Rows from block 2 of the image encoder of a small contrastive image-text model, named by matrix and row number. Rows with one number belong to one neuron. Each number is 128 + 24 x the weight over its row's rms, rounded and kept within 0 to 255. All counts start at 0.
After each neuron's rows are labels from the 100 images, of 14976, where the neuron reaches its highest value: "responds to" is what is common among them. Only what is clearly more common there than usual is listed. The data: larger renderings of crowded toy scenes.
# fc1: MLP up (encoder.blocks.2.mlp.fc1.weight, 768x256), inputs 172-255
# fc2: MLP down (encoder.blocks.2.mlp.fc2.weight, 256x768, transposed), outputs 172-255

fc1.541 [104 163 167 177 151 116 121  99 148 139 119 140 129 140 143 144  98 121 145 153 110 135 161 141 124  80  84 156 133 150 117 141 129 104 107  88 109 115 145 145 134  93 137 176 128 188 132 169 146  96 123 112 134 151 126 153 128 137 112 108 110 125 111 135 156 154 125 116 125  94 124 124 161  94 132 140 128  89 177 133 115  98 136 146]
fc2.541 [144 125 139  86 111 114  64 169 121 103 117 138 145  87  85 130 139 122 143 103 133 109 154 121 143 129 165  97 146  65 122 121  73 140 172 157 122 141  94 122 110 179 112 115  82  89  99  68 137 135  88 144 134 139 103 120  86 137 122 135  99 152 114 165 155 107 142 156  74 150 132 140 121 178 153 107 120 109  82 110 149 134 125 124]
responds to: purple object; its colour: purple

fc1.144 [121 105 140 147 158 168 126  95 145 126 119 133 114 129 116 106  75 176 172 153 135 115 120 120  97  96 124 111 105 114 123 165 123  95 163 151 177 110 144 160 123 126 118 102 139 118 121 130 147  86  81 140 126 135 134 107 127 113 173 158 139 154 140 161 142 164 153  98 129 163 164 144 151 141 146  92 170 101 116 152  95 146 111 134]
fc2.144 [103  82 139 157 164 111 129 130 128 141 123 131 158 129 102 152 124 184  97 117 152 131 116 116 119 175  97 110 142 171 123 138 107 115 134  98 124 189 127 141 136 112 148 137 128 131  73  68 126 155 133  95 158 165 117 124  68 141 145 144 184 127 153 145 118 135 123 134 137 125 105 101  98 140 152 113 125  86 120 157 116 112 109 118]
responds to: green object

fc1.128 [107 114 158 119  82 157 160 116 136 140 141 186  94 131  97 144 134 131 142 144 110  84  57 147 114 137 152 120 178 125 100 105 114 138 169 157 111 105 121  76 114 108 123 150 115 118  98 119 123 100  99 114 116 119 152 107 125 122 108 133 130 132 156 160 136 131 132 146 154 106 128 103 145 121  99 112 164  81  96 156 142 138 149 160]
fc2.128 [116 105  57 116 133 131 116 134 108 106  97  93 159 141 124 144  89 136 139 153 136 165 161  69  94 152  63  94 134 162 123 146 152 132  94 125 103 144 117 142 137  79 154 106 140 120 119 140 112 109 163  92 156 153 109 132  57 138 154 141 123  91  88 125 160 131 108  79 134 140 152 124  96 176 111 156 155 154 122  94 119 105 133 124]
responds to: green object

fc1.203 [168 117 155  82 148 109 142 101 129 102 103 153 178 122 119 108 116 171 151 133 139 161  95 117 135 124 130 112 140 142 104 105 111 153 134 113 167  90  73 107 112 147 141  50 115 129 106 109 155 135 135 138 117 128  77 136 132 149 119 158  64 117 152 123 105  89 131  64  90 148 131 189 144 143 100 137 117 119 128 149 147  78 123 138]
fc2.203 [118 180  72 151 118 150 122 121 108 150 137 152  90 131 118 128 115 120 127 160 124 156 101 130  50  99  98 107 116 131 133 118 131 112 164 161  83 149 135 148 125 101 147 166 105 100 117 151 131 113 119 114 144 153 119 118 176  56 146 168 149 172 151 131 161 137 130 147  81 154 104 138 143 145 141 153 127 111 113 121 140 145 142  86]
responds to: green object

fc1.74 [176 149 110 145  92 140 137 139 119 175 100 127 117 165 113 120 161 138 128 122 130 147 124 135 109 175 168  86 103 109 160 159 115 174 124 156 160 121  59 130 144 129 117 110 103 124 145 120 120 161 138 141 120 147 145 116 131 142 148 161 121 136 125 170 136 108 146  96 124  61 126 153 128 148 156 113 135 136 138 166 138 128  91 138]
fc2.74 [123 163  84 140 140  89 157 185  98 137 149 142  98  84 136 127 106 117 131 130 159 133 130 129 139 103  52 142 100 154 137 127 153 155 150  98 114 129 195 148 134 128 111 113  92 111  93 174 147 117  99 126 168 116  68 153 133 102 130 146 129 129 109 144 129 152 144 120 115  88 133 116 101 146 142 116 120 134 121 117  83 142 149 119]
responds to: red object

fc1.426 [140 136 169  94 148  93 105 144 116 102 107 122 140 113  76 126 155 153  97 158 148 154 144  98 112 129 106  80 136 138 172 109  94 140 138 117 151 123 163 129 136 161 131 124 105 127 124  95 109 133 115 133 117 150 155 172 155 128 130 136 111 203 167 128 142 129 155  90 100 136  96 131 154  86 144 169 120 124 111 146 126 123 131 124]
fc2.426 [131 128  70 142 143 105 172  90 132  98 156 146 131 132 153 147 149 128  98 186  86  83 148 136 126 143 146 125 132 139  98 105 104 122 108 153  72 103 134 149 112 121 107 157 167  95  93 117 111 120 129 131 149 120 119 115 166 117 138 135 138 138 102 123 128 101 137 175 114 144 131 149 148 149 133 140  99 138  99 138 120 122  97 123]
responds to: black object; hammer

fc1.437 [128 123 138 118 161 108 188 177 118 149  93 121 143 109 130 108 113 127 113 129 123  98  99 155 158 110 132 146 139 116 127 121 118  99 146 123 125  99 137 109 132 123 126 111 108 114 119 110 150 144 124 142 131 113 125 125 168 143 136 114 135  62 135 107 157 149 116 111  66 133 127 120 112 115 188 169 146 133 136  73 152 103 172 101]
fc2.437 [126 118 137  81 135 162 128  77 186 158 185 170 142 125  99 133 105 130 135  82 132 104 136 125 141  96  96 130 142 149  89 145 139 108 104 122 121 136 134 157 127  92 114 151  96 120 132 104 139 138 164  97 141 134 117 110 106  96 101 149 133 135 137 122 135 117 132 115 142 115 136  65  82 114 105 111  82 131 118 110 155 102 163 140]
responds to: purple object

fc1.168 [134 131  85 155 136 160 131 168 130 125 152 157 113 120 150 137 150  99 124 143 132 131 135 172 135 123 130 169 119 130 104 136 188 158 142 145 132  97 137 152 122 147 176 172 144 143 180 119 118  91 206 141 122 166 104 101 138 138 125 130 181 149 106 150 125 114 188 157 114 116 130 177 142  98 111 103 135 135  95 170 126 132  86 117]
fc2.168 [128 114 128 159 130 124 153  91 121 142 106 117 164 126 117 143 146 172 122  96  99 100 152 131 123 158 161 116  89 112 131 149 131 126  96 138  88 163 121 107 171 153 173 152 143 129 104 144 151 139 109 170 135 121 175 155  95 113 115 153 153 114 152 109 129 147 146 102 158 174  92  99 134  80 128 135 120 108 111  85 142 113 154 111]
responds to: hammer

fc1.392 [ 95 139  97 115 122 124 136 111 110 146 170 144 148  97 103  83 136 126 159 117  97  98 145 122 125  96 117 127 156  93 110 109 153 141 124 111 135 115 121 126 109 133 100 126 172 157 100 132 158  95 139  91 103 130 122 133 161 148 129 128  98 138 150 103 114  85 139 145 153 108 171 147 111 134 162 123 144 134  91 149 115 144 168 123]
fc2.392 [104 141 153 109 119 156 134 124  94 102 110 156 146 119 170 108 158 127 130 115 167 157 211  90 151 155 148 129  93 143  74 144 117 101 123 117 117 137 141 149 133 109 145 141 120 118 128 120 169 130 145 109 148  93 117 133 174 129 155 129 142 134 145 150 124  71 110 115 114 113 124 123  87 128  97 127 113 133 113  86  87 118 130 103]
responds to: hammer

fc1.623 [158 130 111 139 136 141 143 116 107 128 104 103 138 159 108 147 130  82 153 130 189  96 140 173 130 106 163 127 118 132 132  78 116 124  91 124 158 123 155 148 157 151 133 157 152 166 155 182 162 141 128 123 124 134 162 126 116 138 122 133 129 135 109 173  91  76 138 165 119 117 106 124 129 118 123 120  91 112 162 146 137 130 151 123]
fc2.623 [ 90 125 120 145 160 124 115 132 127 165 150 112 197 138 117 115  84 119 123  92 117 136 116  93 107 131 105 143 119 110 156 125 176 112 120 125 132  86 124 155 144 115 109 123 100 174 141 132 111 176 120 116 154 121 122 107 158 144 151 136 137 149 107 138 100 161 139  92 152 125 135 149 105  86 177 127  73 147  80 103  89 143 135 140]
responds to: hammer

fc1.23 [117 147 133 148 143 118  77 122 110 103 131  98 150  81 115 147 133 122 116 112 118 144 134 101  88  62 113 128 160 123 117 142 186 151 105 107 113  81 101 167 124  81 105 172 169 165  96 146 114 144 125 122 123 135 101 124 166 186 129 124 127 122 116 138 128 116 126 133 116 107 121  99 102 134 139 128  87 131  92 143 144 114 102 131]
fc2.23 [102 101  96 105 122 140 150 171 109  49 151 146 131 146 139 112 126 143 134 103 142 104 144 116 124 119 128 139  92  97 114 158 102 118 147 151 112 130  93  88 132 139 141 109  86 155 141 138 124 124  99 167 172 118 161 123  81 108 109 152 124 136 147 133 151  88 154 123 145 109 136 146 136  96 127 146 173 118 117 119 162 108  96 116]
responds to: light from behind the camera

fc1.540 [136 174 134 140 119  99 130  78 141 138 162 145 114 117 131 172  98 146 115 131 152 125 141 178 116 161 103  75 125 105 130  82 156 129 118 142  89 104 154 113 144 101 110 107  99 141 105 122  73 140 148 175 122 174 118 146 123 125 151 161 107 133 142 146 131 115 137 144 142 146 112 105 117 195 125 161 102 143 105 157  97 131 130 184]
fc2.540 [ 97 135 157 124 105 105 147 192 141 161 111 125  96 106 158 128 108 144 172 125 106 145 129  84 117 133 120 139  74 141  99 147 162 107 127 127 158 145 115 126 155 136 164 140 164 128 156 112 124 166 136 110 111 201 153 151 129 143 140 126  87 135 176 120  98 159 131 119 127 112 162  93 151 132 122 131 171 134 117 119 147  88 110  91]
responds to: light from behind the camera

fc1.558 [144 122 120  84 134 154 110 133  82 115  82 132 173 139 116 134 143 130  93 138 128 130 128 143 119 123 103 141 125 123 112 134 130 149 104 127 144 137  98  94  83 101 139  96  90 131 116 139 138 169 111 133 126 121 121 164 146 136 103 150 126 109 160 122 174 108 130 104 196 134 129 149 191 124 102  92 102 145 114 142 168 109 126  90]
fc2.558 [162  98 115 158 153 108 125 175 186 168 149 108 130 105 127 129 105 133 116 131 104 180 159 133 130 116 122 130 110 117 139 159 123 157 172 145 151 133 115 153 168 148  84 140 120 133 130 124 109 130 128 124 122 155 133 133 143 137 107 120 194 127 122 137 130 181 103 154 130 131 132  99 150 135 101 139 139  98  75 100 137 137 143 163]
responds to: purple object

fc1.263 [153 121 134 126 107 152 139 155 132 107 110 116 103 169 121 132 143 136 103  91 106 160  86 130  95 114 146 156 124 127 103 163 132 120 111 135 138 154 127 111 115 126 121 108 152 151  81 138 154 155 129 111 136 163 177 129 141 143 157 135  72 126 142 145 158 110 139 119 150  96 141 134 134 159 137 105 106 101 119 147 129 139 124 122]
fc2.263 [ 98 143 112 113 133 125 181 166 145  99 160 144 209 125 135 152 109 119 152 182 139 132 164 116 138 118 100  97 144  93 135 110 111 112  67  90 107 146 180 106 162 149 142 133 107 108 111 141  89 124 126 110 149 106  66 114 132 151 162 114  91 152 120 138 136 121 134 107 130 138 112 127 124 157 153 114 143 145 153 143 136 131 113 102]
responds to: hammer

fc1.155 [127 152 109 108 119 153 107 129 107 132 128 119 159 126 135 147 144 130 156 134 129 117 116  92 132  83 149 181 149 123 131  92  98 127 143 118  86 140 144 159 165 140  83 147 147 189 130 178 116 148 154 107 134 189 146 138 135 119 150 118 101 160 127  91 143 127 127 114  87 116 129 149 169 146 116 142 154 183 172 166 126 146  77 122]
fc2.155 [111 141 130 112 153 132 134 130 131 120 172 134 109 113 119 128 110 146  96 179 124 119 129 131 123 161  83 149 116 113 108 109 109 152 138 154 127 160 153 139  99 113 149 122  92 102 114 169 107 147 115 154 133 161 113 113 126 100 159 180 109 117  86 134 138  97  83 152 180 112 118  77 106 104 123 128 126 119 102  69 110 122 133 124]
responds to: black object; its colour: black

fc1.135 [149 160 155 162 160 140 136 148 137 154 111 147 113 160 142 127 119 127 152 140  72 114 156 120 135 142 102 134 123 115 140 145 136 144 114 136 145 143 142 154 102 139 116 111 128 113 126 131 142 146 141 106 107 104 159  90 120 139 148  69 112 127 157 190 130 100 104 104  95 124 126 139 109  76 119 161 107 106 169 138 112 123  97 123]
fc2.135 [154 107 106  91 102 158 123 111 132 125 121 135 100  89 119 119  83 143 127  91 192 105 152  86 113 106 115 118 101  92 101 140 123 126 121 128 122 137 163 117 137  92 168 110  94 112 127  93 122 131 136 128 106  98 123 169  71 127  97 135 141 133 141 146 115 166 133 147 143 113 127  98 115 182 153  93 129 130  93 138 144 118 179  77]
responds to: purple object; its colour: purple

fc1.258 [132 142 129 159 126 169 130 140 109 112 150 115 107 133 108 130 146 136 120  99 137  92 129 151 102 150 110  91 158 185  73 143 131 130 139  83 148 140 130 180 107 158 156  86 162 159  86  96 142 148 130 107 132 119 126 135 103 122 107 156  99 127 147 169 133 131 139  95 156 129 168 133 104 166 158 122 144 163 134  95 127 114 116 132]
fc2.258 [109 141 119 142 161 127 121 131 130 113 140 158 118 158  97 108 133 124 116 130 118 117 141 124  94 129 103 134  70 120 110 117 120 138 129 162 125 103  82 107 159 122  90 188  80 109 143 125 128 140  95 106 135 154  78 142 108  79 122 113 120 146 111 137 115 124 124 133 112 146 131 120 144 117 120 113 133  93 153 103 125 115 138 147]
responds to: light from behind the camera

fc1.394 [148 146 127  69 117 118  77  92 140 169 111 147 110 108 112 122 134 103 150 114 130  80 116 132 167 108 143 102 130 142 114 110 120 149 110 102 126 138 134 121 100 148 136  80 120 141 163 148 119  99 143  89 142  86 103 123 144 154 126 112 131 116 137 102  94 110 111 165 123 101 140 108 102 110 153 142 125  92  73 124 113 158 103  87]
fc2.394 [ 92 134 171  93  97 165 117 141  90  80 148 177 140 126 147 132 126 120 117 204 116 103 179 124 133 135 117  98 134 127 151 129 155 186  85 132 144 114 170 130  96 141 148 155 137 151 140 111 134  87 125 130 144 147 135 136 157 182 121 130 112 104 120 162 133 129 118  87 145 123 108 126 169 135 125 164 156  84 129 151 130  92  99 136]
responds to: hammer

fc1.320 [125 156 115 109 148  96 117 108  82  80 162 112 177  87 114 132 146  97 153 127 127 142 152  84 129 114 111 154 128 106 149 146 131 147 132 104 164 127  81 140 142 157 109 147 111 136 136 118 133 157 128 129 152 109 143 109 110 131 116 146 115 102  94 122 125 144 175 113 174 148 112 134 133 116 102 115  98 106  99  99 115 150 146 123]
fc2.320 [160 100  84 124 181 148 154 134  94 106 116  87 126 111 124 121 119 121 109 125 170 101 132 145 151 122 144 104 123 137 126 105 113 112 142 133 130 114 170 135 120 137 149 152 144  89  77 153 115 141 108 158 151 129 111 141 125 132  96 111 125 146 136 145 123 103 110  91 122 168  85  94 110  85 123 146  82  95 146 148 114 100 137 112]
responds to: black object; its colour: black

fc1.400 [ 88 140 106 117 121 128 109 156 161 121 147  56 106 106 110 129 105 131 158 140 118  95 140 114 145  81 119 150 104 114 115 140 122 150 102 100 174 135 117 162  99 120 123 153  83 153 146  71 116 116 135  95 129 135 109 141 137  95 126 146 104 131 157 131 130 100 143 122 149 146 149 108 146 132  82 119 144 118 114 126 126 148 133 119]
fc2.400 [154 132 123 155 110 144 148 172 120 114 150 118 109 121 180 141 162 151  96 150 114 165 130 122 131 144 120  89  91 138 141 132 159 119 125 125 141 109 123 127  97 160 149 108 142 118 149 163 107 158 126 135 110 146 128 134  96 117 149 101 109 138  93 111 128 124 134 155 142 110 120 115 114 112 149 137 124 127 147 130 127 114 144 161]
responds to: ladder

fc1.198 [120 123 114 136 126 147 103 115 135 150 127 115 140  66  73 132 102 117 116 125 144 156 139 138 170 147  63 155 131 104 143 134 140 147 111 128 118 119 118  94 160 146 118 145 153 182 156 146  98 146 154  70 145 128 144 145 139 110 135 134 133 134 144 168 155 143 128  84 167 105 135 124 114 153 113 112  90 132 147  75 155 137 141 147]
fc2.198 [139 134 138 126 117 121 181 146 127 126 155 135 126  74 157 136 120 146 118 105 116  98 187 109 144 183 143 154 141 110 104 123 145 146  97 131 188 106 107 145 115 112 132 107 123 127 141 137 154 142  91  98 146 125 100  87 119 100 106 135 102 161 121 147 127 138 132 206 121 118 109 153 171 145 130 120 180 132 156  96  90 155 140 139]
responds to: purple object; its colour: purple

fc1.520 [130 120 114 108  99 104 103 144 115 128 161 124 107 155 152  95 122 147 159 154 130 117 118  91 133  69 144 109 138 148 148  85 166 117 153 138 109 125 139 140 131 161 141 104 118 112 103 104  91  91 146  83 140  75 109 147 128 159 129  93 171 112 133 128 131  99 108 139 102 137 138 160  96 128 148 135 109 120 105 132 102 110 150 103]
fc2.520 [143 109 131 159 135  92 167 129 145 107 123 117 149 147  86 122 141 137 139 105 143 108 103 155 132 156 125 153 151 135 139 140 204 107 121 152 130 129 138 112 117 115 139  97  98 136  89 133 169 180 136  97 139  90 130  81 126 185 126 130 130 119 126 110 127 175 154 142 125  69  98 127 142 121  88 115 154 182 141 110 202  83 100 155]
responds to: red object

fc1.316 [162 132 116 172 139 136 156 178  82 163 102 165 130 152 121 137 135 111 138 104 113 153 137 144 136 161 165 132 122  98  81 136  80 169 144 151  78 126 112 116 121 143 134 136 108 112 135 132 139 143 129 170 138  95  89 128 113 131 133 139 142 139 110 181 134 141 159 115  79 120 143 130 152 104 177 151 102 128 117 155 120 138  92 150]
fc2.316 [131 132 101 143 116 126 117 131 197 127 159 123 104 103 108 104 140 129  94 138 111 157 143 144 147 136 103 177 112 131 156 109 102 147 125 143 120 126  87 150 154 107 147 133 105 126 118 151 139 127 159 113 104 127 162  94  75 138 117 144 112 122 119 146 110 102  88 161  96 133 114 165 131 151 145 111 138 149 146 140 157 151 143 137]
responds to: red object; mushroom; its colour: red

fc1.481 [124 151 132 142  56 132 121 108 125 129 173 134 139 115 146 141 158 143 121 120 128 151 158 147 107 143 125 136 123 173 132  96 127 158  87  84 135 130 146 138 133 153 154 123 221 129 169 145 121 131 113  91 130 162 141 137 117 135  92 103 151 155 108 139 119 130 146 142 144 117 162 117 129 133 115 122  70  94 167 145 139 119 114 135]
fc2.481 [135 142 136  76 189  95 165 126 149 170 108 130 136 103 105  95 142  90 113 116 164 136 127 126 105 150 108 135  97 104 124 146 103 105 141 119 128 111 117 160 121  79  83 159  94 153 127 114 119 175 144 134 131 106  87 125 141 109  94 103 129  91 119 104  87 131  98 141 138  87 126 154  96 140 125  99 159 139  82  90 178 146 123 115]
responds to: green object

fc1.47 [ 79 135 117 176 130 140 135 121 132  96 161 126 162 138 149 120 115 137 136 184 139 176 137 123 138 165 159 185 151 114 139 130 157 128 137 118 121  87 124 151 184 124 106 151 119 130 127 144 116 103 138 170 145 103 174 103 142 122 121 161 117 110 184 105  96 105 146  88 167 141  99 107 155 165 148 132  77 131 119 120 135 117 167 155]
fc2.47 [156 150 124 136 131 146 109 109  92  81 133 157 176 121 140 138 100  86 145 120 118 112 130 165 122 159 146 118 125 152 178  97 153 126 135 127 126 135 138 127  95  97 169 148 114 150 157 140 124 118 157 109 151 146  89 147 118 172 103 140 123 119 142 166 135 158 135 158 115 121 177 160 110 114 110 113 149 152 120 162 104 105  97 135]
responds to: black object; hammer; its colour: black

fc1.600 [147 110 140 165 107 139 121 177 184 157 117 145  63 107 120 139 152 129  85 110  81  96 161 109  95 106 125 151 155 126 140 150 113 133 140 154  81 118 132 118 131 100 109 113 123 125 103 127 151 141 143 112 147 136 144 112 151 165 141  82 106 131 104 141 135 161 124  83 121 132 160 139 157  84 115 129 139 121  93 178 139 128 163 128]
fc2.600 [146 147 136  75 158 154 128 114 125 138 129 128 124 108 149 147 150 119 159 122 137 103  94 139 143 152 144  84 125 142 116  94 130 118 121 144 134 124 141 123 105 105 124 108 128 139 112 113 143  87 144 120 150 151 158 157 127 143 133 152 128  83 128 102 118 146 124  83 126 121 163 131 115  97 170 123 123 130 131  94 126  87  92  95]
responds to: green object; its colour: green

fc1.98 [101 140 111  95 157 177 156 173 176 135 132 102 149  92 161 141 112 116 121 118 138 132 120 110 114 150  85 154 104 108 108  87  73 107 129 140  97 111 136 161 128 139  87  93 134 149 117 138 134 101  93 141 135 132 138 138 111 127 141 143 163 186 119 147 169 151 129  89 101 151 118 139 114 125 140 107 122  99 142 112 149 116 148 115]
fc2.98 [111  93 148 132 134 135 118 131 143 158 135 156 104 178 112 133 146 134 119 100 109 139 116 163 108 134  97 150  97 123 149  99 112 122  91 145 100 147 110 108 148 169  94 129 120 128 173 113 151 120 111  91 150 170  99  96 148 101 154 149 128 164 116 125 126 141 146 180 117 167 140 127 125 102 161 155 145 117  86 116 126 108 144 164]
responds to: purple object

fc1.105 [ 96 160 132 121 128 148 135 128  90 107 137 111  88 139 146 145 144 115 123 111 166 156 106 163 155  77 163 146 138 162  95 147 105 123 127 144 151 140 126 139 144 153 126 124 137 160 154 137 135 118 140 119 124 147  93 122 137 109 139 134 145 150 153 122  84 129 131 169 144  53 127 147 129 153 113 124 149 118 130 148 122 122 138 123]
fc2.105 [145 119 111 170 104  96 133 138 101 150 160 135 115 105 108 141 130 128 120 137  98 166 124 112  79 127 114 100 164 103 156 165 121 145 107  73 127 117 119 121 153 112 169 126 115 157 113 116  96 146 117 120 167 135 107 150 153 101 132  98 153 169 126 150 119 177 151 150  99 135 154 108 168 110 116 142  96 133  97 108 112 147 116 127]
responds to: ladder

fc1.171 [132 109 127 114 141 124 127 128 126 135 112 144 124  82 148 117 101 127 134 158 137 125 130 125 167  86 127 170 117 121 129 142 115  83 138 101  99  96 135 112  85 138  96 128 146 151 105 162 125 115 163 129 127 114 125 139 122 156 101 136 112 104 126 131 129 174 132  79  98  99 134 112  88 152 105 112 134 130 130  95 166  66 138 149]
fc2.171 [143 151 136 103 175 146 184  96 137 148 143 136 128 133  82 123 128 103 123 145 153  88 149 100  78 157 108 118 136  90 139 115  88 134 104 103 130 116 131 136 148 122 167 102  96 136 162 125  86 153 115 124 129 126 197 122 116 106 154 153 114 126 121 131 123  98  95 159 144 107 127 108 149 109 170 110 110 141 118 117  87 145 112 124]
responds to: purple object

fc1.195 [102 146 175 124 105 133 169 145 100 154 139 170 120 115 121 152 119 101 123 119 151 176 119 181 135 102 146 123 107 153 112 165 139 168 115 116 157 125 124  99 160 119 114 166 130 143 134 161 172 139  97  94 103 128 141 108 192 111 106 106 170 111 145 112 116 133 162 110 113 159 132 143 153 112 113 182 132 159 126 152 139 121 137 128]
fc2.195 [172 160 125 152 124 132 128 172 114  58 124 112 137 101 120 132 125  76 129 149 100 100 175 118 144 150 120 157 123 152  94 116 128 146 125 129  84 102 165 141 124 136 137 148 104 133  79 117 138  98 111 131 119 121 118 140 100 115 117 134 100 143 107 109 140 107  95 130 124 132 127 115 115 124 141 105 102  78 134 123  81 142 161  96]
responds to: light from behind the camera

fc1.391 [143 127 126 125  87  99 147 107 125 112 175 133 141  96 170 118  81 199 159 110 162 156 169 131 155 143 136 147 165 149 116 142 115 148 112  99 155 145 155 157 144 102 100 179 165 139 155 107 140 162 118  98 119 152 147 102  94 147 136 135 131 152 116 136 174 151 124 102 134 135 170 163 129 128  59 161 127 132 154 149 109 112 101 182]
fc2.391 [137 148 137 117 162  95 107 165 176 134 122 113 125 148  80 149 182  73 131 107 110 117 130 138 158 147 142 182  94 154  94 143 113 132 110 139 125 148 108 126 124 138 128 119  88 150  90 156 123 124 187 132 123 114 131 106 122 118 185 136 124  81 132  87  99 115  82 117 129 100 119 153 101 123 144 150 117 183 135 123 127 134 147 130]
responds to: green object; its colour: green

fc1.354 [132 151 148 126  97 133 155  99 115 118 151 146 140 134 118 140 139 191 162  91 169 101 157 128 117 107 127 138 141 139 139 120 145  93 147 125 148 137 154 139 129 107 126 125 132 107 160 153 136 139 157  85 179 108 125 106 119 134 133 139 115 121 100  83 145 119 122 101 111 137 158 131 180 143 138 140 133 129 113 111 112 154 119 126]
fc2.354 [131  93  99 122 118 133 127 137 118 120 117  98 155 103 136 112 149 145 131  72 127  87 106 175 128 147 151 104 112  98 130 112 149 140 130 118 132 115 143 130 139 148 155 138 131 129 152 118 131  94 161 157 105 156 117 133  92 115 153 158 132 159 137 122 111 156 152  99 134 111 104 138 119 134  70 140 143 122 153 130  69 146 128 102]
responds to: its colour: green

fc1.699 [136  94  97 134 107 106 126 126 100 132 115 128  84 143 154 111 104  98 111 131 158 137 128 145 128  69 134 103 134 155 125 113 157 126 151 157 132  99 127 144 124 129 111 156 163 157 124 139 152 128 131 140 111 105 128 108  99 108 107 139 168 133 135 117 143 133 138 129 161  85 146  98 113 141 132 158 104 123 132 129 161 139 111 182]
fc2.699 [ 87 141 136 139 181 122 116  70 166 145 149  98 197 152 110 152 162 123 123 137 122 127 153 128 157 154 135 121  92 107 159  91 100 111 110  93 130 158 169 143 139 103 121 141 147 155 134 129  90 130 151 132 180 144 140 128 184  85 116 171 112 128 140 159  68 131 133 125 121 147 108 164 101  91 146 128  85 108 127 169 103 117 137 110]
responds to: hammer

fc1.570 [ 95 174 134 157 132 119 101 129 146 139 151 136 164  99 115 158 128 141 116 126 126 134 147  81 110 118 123 127 117  76 129 102 178 151 117 174 118 137 142 123 143 152  87 130 116 127 112 136 148 171 118 124 126 146 109 132  81 137 110 133 147 134 119 125 151 153 134 124 126 169 164 150 157 141 104 152 131 165 138 115 121 120 101 108]
fc2.570 [132 124 101 100  96 137 109 147 100 119 155 168 120 137  91 124 150 187  98 107  89 136 119  72 106 131  47 121 153 101 150 150 152 184 147 144 143 150 153 114  70 133 145 129 126 165 150 132 155 112 129 142 103 118 127 126 163  66 158 136 131 112  99 151 140 154 158 141 154 126 121 123 153  82 128  89  99  67 115 119 128 146 147 116]
responds to: snowman

fc1.33 [144 141  94 132 152 128 135 115 114 139 129 113 149 129 149 105 112 145 119 128 151 109 137 147 136 148  67 174  89 114 168 139 128 124 117 161 139 149 162 127 117 180 104 159 127  80 153 169 108 158 155  97 113 106 137 145  94 124  70 117 144 148 143 117 172  98 109  99 145 143 128 137 116 137 155 146 127 161 103 146 118 163 101 139]
fc2.33 [167 141 130 144  96 114 140 145 116  94 111 148 122 128 122 150 128  68  82 133  91 171 164 132 168 151 122 111 124 141 114 122 115 143 134 100 109 108 103 138 150 104 138 100 116 106 102 134 116 166 129 116 155 126 161 189 151 123 159 114 147 133 138  95 123 131 135 108 111 124  93 111 147 140  65 129 190 103 149 104 106 129 110  90]
responds to: red object

fc1.241 [126 182 124 112 157 156 117 130 126 134 128 166 121 141 142 142 115 111 112 127 164  99 159 106 109 171 123 130 135 173 106 163 117 133 174 157 144 129 151 200  92 118 131 148  91 163  83 122 153 151 133 140 158 122 191 165  91  98 131 137 148 148 107 131 155 102 173 174  95 122 106  84 183 139 125 141 124 136 157 135 134 156 119  99]
fc2.241 [129 155 126 121 151 130  98 152 122 166  70 111 150  82  95 157 145 141 159 185 143 111 124 158 153 129 136 103  85 127  83 113 138 145  95 160 155 137 150 156 166 103 132  84 110 110 124 141 121 113 126 127 106 129 119  91 165  87  89 135 125 120 134 104 173 129 125 104 126 124 148 116 128 126 117 118 103 137 136 145 116 122 111 162]
responds to: green object; its colour: green

fc1.80 [121 103 126 180 125 144 109 129 164 160 140  98 169 108 146 101 121 137 144 149 182 162 113  84 141 130 130 126 156 109 141 106 130 153  98  93 123  99 142  95  92 119 131 139 144 130 151 138 190 103  77 103 146 110 157 159 108 147 118 137 105 153 110 155 135 177 155 146 121 158 121  76 126  91 146 122 123 115 120 143 141 114 134  89]
fc2.80 [117 129 135 103 150  98 115 114 116 133 135 111 117 125 104 142 157 124 135 132  94 135 142 153 116 110 110 157 144  96 116 207  92  72 130 135 129 115 116 156 123 112 176 114 117 120 133 146 122 140 160 137 128 142  99 144 175 118 164 156 169 130 144 109 132 128  65 136 178 114 114 113 101 105 147 175  88 153  94 123  96 139 121 139]
responds to: black object